A small audio frame classifier, trained from scratch: 26041 training examples.
Rows from block 4 of a small audio frame classifier, named by matrix and row number. Each number is 200 + 30 x the weight over its row's rms, rounded and kept within 0 to 999. All counts start at 0. After the name is the row's rms in percent of the matrix's.
After each channel's rows are labels from the 100 clips, of 14976, where the channel reaches its highest value: "top examples" is what is common among them; "lies over" is the class under the peak. Only what is clearly more common there than usual is listed. The data: short made-up English sentences, spoken by a formant synthesiser in many voices. In brackets: how many of the 100, against the usual share in percent.
# conv: width-5 conv (model.blocks.4.conv.weight, 128x128x5, each kernel summed), inputs 0-127

conv.84,093,215,251,259,189,219,165,160,227,215,244,210,172,234,214,253,221,192,232,236,210,194,242,193,193,227,185,123,233,213,192,171,169,196,202,222,240,203,195,197,185,185,243,236,202,180,202,167,193,245,267,214,223,272,215,182,254,147,148,179,213,198,157,153,176,198,178,170,199,202,209,172,211,222,226,191,204,225,161,173,211,275,223,214,229,180,229,177,212,199,236,198,244,197,235,204,227,209,183,182,217,219,134,195,134,198,194,184,189,244,245,196,209,206,225,191,185,160,210,150,261,153,200,213,190,180,184,237,190
top examples: number of words: 4 (85 vs 27.6); sentence kind: question (57 vs 25.3); "who" (41 vs 12.7)
lies over: /t/ (36 vs 3.3)

conv.30,099,221,239,226,174,199,234,241,185,135,219,188,141,167,230,223,205,140,206,211,190,225,229,193,258,211,235,201,264,205,219,184,193,196,197,191,171,172,192,221,180,213,238,214,208,240,231,201,229,188,182,232,210,233,197,198,223,189,215,175,160,207,156,212,190,173,220,215,234,195,197,237,202,226,222,198,279,187,220,219,203,119,204,169,170,206,228,231,231,223,143,186,206,157,218,204,226,236,237,216,192,155,223,227,184,180,212,229,156,213,211,227,225,195,228,265,241,171,293,239,229,213,182,246,230,165,235,203,233
top examples: reverberation (55 vs 26.3); pink noise (54 vs 9.9); white noise (28 vs 10.5)
lies over: silence (86 vs 50.1)

conv.29,120,181,151,184,192,201,120,183,197,153,179,188,169,220,209,193,204,144,189,217,214,222,218,187,214,194,212,279,223,174,249,220,219,228,278,245,199,228,175,253,189,184,178,207,207,171,206,188,186,187,178,172,202,227,210,221,169,242,202,219,224,233,208,220,235,179,178,173,204,230,201,224,161,222,148,188,183,156,219,183,147,190,222,208,224,230,190,218,179,246,183,218,164,105,192,166,164,243,213,246,177,218,200,203,204,265,190,191,99,241,225,212,191,202,228,232,194,213,209,175,205,229,234,233,226,186,192,209,208
top examples: number of words: 4 (76 vs 27.6); /ɛ/ (73 vs 47.1); sentence kind: question (52 vs 25.3); "is" (35 vs 12.8)
lies over: /z/ (39 vs 1)

conv.42,099,241,207,163,201,224,151,170,213,199,202,236,179,209,201,215,173,138,172,190,206,186,181,199,192,226,264,214,180,200,199,246,244,206,133,187,191,134,118,138,252,205,184,186,186,217,176,227,229,186,216,227,217,203,215,190,204,211,224,229,233,271,183,226,268,188,203,180,190,205,160,167,248,145,216,173,205,158,154,179,255,181,217,202,182,204,166,164,196,211,219,227,226,218,171,204,219,194,219,197,208,207,191,162,249,145,199,212,159,232,165,233,251,215,177,137,180,195,207,188,191,184,216,224,195,237,145,210,198
top examples: number of words: 4 (60 vs 27.6); number of words: 3 (32 vs 5.2); "she" (30 vs 7.7)
lies over: /i/ (25 vs 2.8)

conv.2,091,179,253,184,201,217,183,170,218,192,191,201,164,224,174,198,248,187,162,188,228,188,203,228,256,235,186,195,248,217,209,262,221,243,188,200,219,210,241,187,201,243,210,219,248,212,188,198,226,199,231,214,174,149,228,166,194,257,236,204,163,199,218,237,234,199,139,208,171,168,203,218,139,232,172,201,218,141,233,190,227,231,160,227,170,199,134,204,227,224,238,165,251,235,213,269,187,198,150,217,196,199,188,209,145,185,162,184,154,211,207,186,191,173,214,190,196,154,137,196,177,187,262,212,232,205,163,230,208
top examples: /z/ (89 vs 47.4); /w/ (82 vs 39.1); number of words: 4 (71 vs 27.6); "was" (70 vs 12.5)
lies over: /z/ (86 vs 1)

conv.118,099,226,188,136,164,217,228,180,188,178,219,196,167,208,213,142,188,142,162,175,168,221,225,231,227,196,266,218,189,159,203,263,189,229,212,273,261,227,161,183,246,178,144,176,178,174,188,209,207,167,184,193,229,152,196,221,200,255,201,177,226,230,185,237,243,216,163,195,210,206,210,215,226,157,156,195,178,205,199,192,215,212,192,245,233,189,177,213,134,213,242,162,223,265,182,178,235,211,196,243,248,164,219,184,172,211,165,191,193,249,182,220,201,240,218,172,172,217,229,198,202,232,173,169,211,233,228,221,178
top examples: /ʃ/ (53 vs 21.2); sentence kind: request (43 vs 12.4); "me" (39 vs 6.4); "show" (35 vs 3.2)
lies over: /oʊ/ (45 vs 1.8)

conv.121,098,146,161,187,199,187,237,207,191,201,181,210,163,193,223,222,194,210,214,191,156,173,211,202,184,209,231,144,223,202,230,143,229,214,222,240,210,195,223,112,204,212,221,208,188,153,134,152,176,243,172,188,168,220,206,171,189,243,223,230,168,218,227,255,221,247,205,245,216,248,242,175,192,172,194,200,202,194,228,188,230,183,212,257,228,251,168,199,160,184,258,225,229,237,216,193,215,250,198,215,214,191,226,166,198,169,157,188,233,191,195,232,200,250,212,223,200,260,243,225,220,208,243,194,284,176,194,205,199
top examples: number of words: 4 (67 vs 27.6); "was" (36 vs 12.5)
lies over: /ə/ (27 vs 1.3)

conv.107,082,243,193,215,205,211,214,170,172,205,205,256,237,227,178,218,210,241,209,221,170,168,203,215,172,137,204,163,189,186,169,177,194,188,242,234,228,185,231,225,221,188,207,223,176,222,214,249,230,152,188,207,226,212,207,218,168,241,179,211,193,154,150,180,165,185,199,192,201,200,254,170,181,224,104,178,289,237,160,239,241,231,243,219,238,227,204,205,226,189,180,212,164,180,165,167,208,203,198,280,164,203,204,219,200,159,214,195,228,238,235,181,188,157,197,245,162,211,168,210,196,198,166,234,215,161,231,248,180
top examples: number of words: 4 (59 vs 27.6); sentence kind: question (56 vs 25.3); "who" (40 vs 12.7)
lies over: /t/ (55 vs 3.3); /z/ (25 vs 1)

conv.116,096,193,168,245,196,172,228,169,217,168,154,220,185,176,198,192,179,139,216,187,213,172,172,199,212,243,235,194,235,221,219,144,221,224,220,245,289,178,202,179,236,158,162,202,133,198,153,146,188,207,180,237,242,253,177,228,249,170,195,231,179,226,149,184,227,204,154,231,212,205,185,204,235,229,188,174,207,188,188,192,246,170,231,204,218,230,164,169,167,222,193,164,252,218,217,164,168,217,168,211,178,189,197,211,209,232,221,171,229,178,193,224,241,179,250,228,234,243,226,195,219,227,182,176,207,241,242,213,250
top examples: number of words: 4 (65 vs 27.6)
lies over: /ɹ/ (52 vs 1.8); /k/ (26 vs 1.8)

conv.88,117,205,210,219,237,230,129,214,205,233,188,233,219,214,250,232,240,188,166,179,156,185,199,211,212,172,203,191,192,200,147,216,232,198,154,181,211,194,199,263,200,203,191,256,203,261,215,194,253,200,178,167,220,204,213,175,194,170,207,184,178,231,211,191,230,180,221,230,199,217,203,218,202,178,195,185,85,241,267,218,224,210,239,268,232,180,169,192,171,213,219,203,221,220,180,256,193,174,180,216,197,186,181,228,182,158,207,209,163,199,174,243,201,189,184,185,151,224,119,134,157,222,183,190,221,168,188,211,167
top examples: /z/ (84 vs 47.4); sentence kind: question (77 vs 25.3); number of words: 4 (77 vs 27.6); "where" (66 vs 12.6)
lies over: /z/ (75 vs 1)

conv.49,093,217,234,182,210,170,192,184,197,171,160,182,186,172,211,190,168,121,197,201,212,241,237,216,242,179,171,164,223,213,210,233,220,177,145,256,206,225,148,179,224,203,160,132,264,164,244,147,178,186,171,170,244,143,190,166,181,187,216,201,237,189,175,196,188,175,224,224,192,194,194,248,200,188,218,179,193,206,113,202,214,222,161,233,197,179,198,216,200,186,190,216,198,207,152,185,194,211,218,242,201,188,217,161,241,174,231,182,206,223,184,223,194,199,233,183,195,239,134,165,126,224,199,154,212,177,142,212,169
top examples: reverberation (59 vs 26.3); number of words: 4 (57 vs 27.6); "who" (30 vs 12.7)
lies over: /t/ (50 vs 3.3); /d/ (36 vs 1)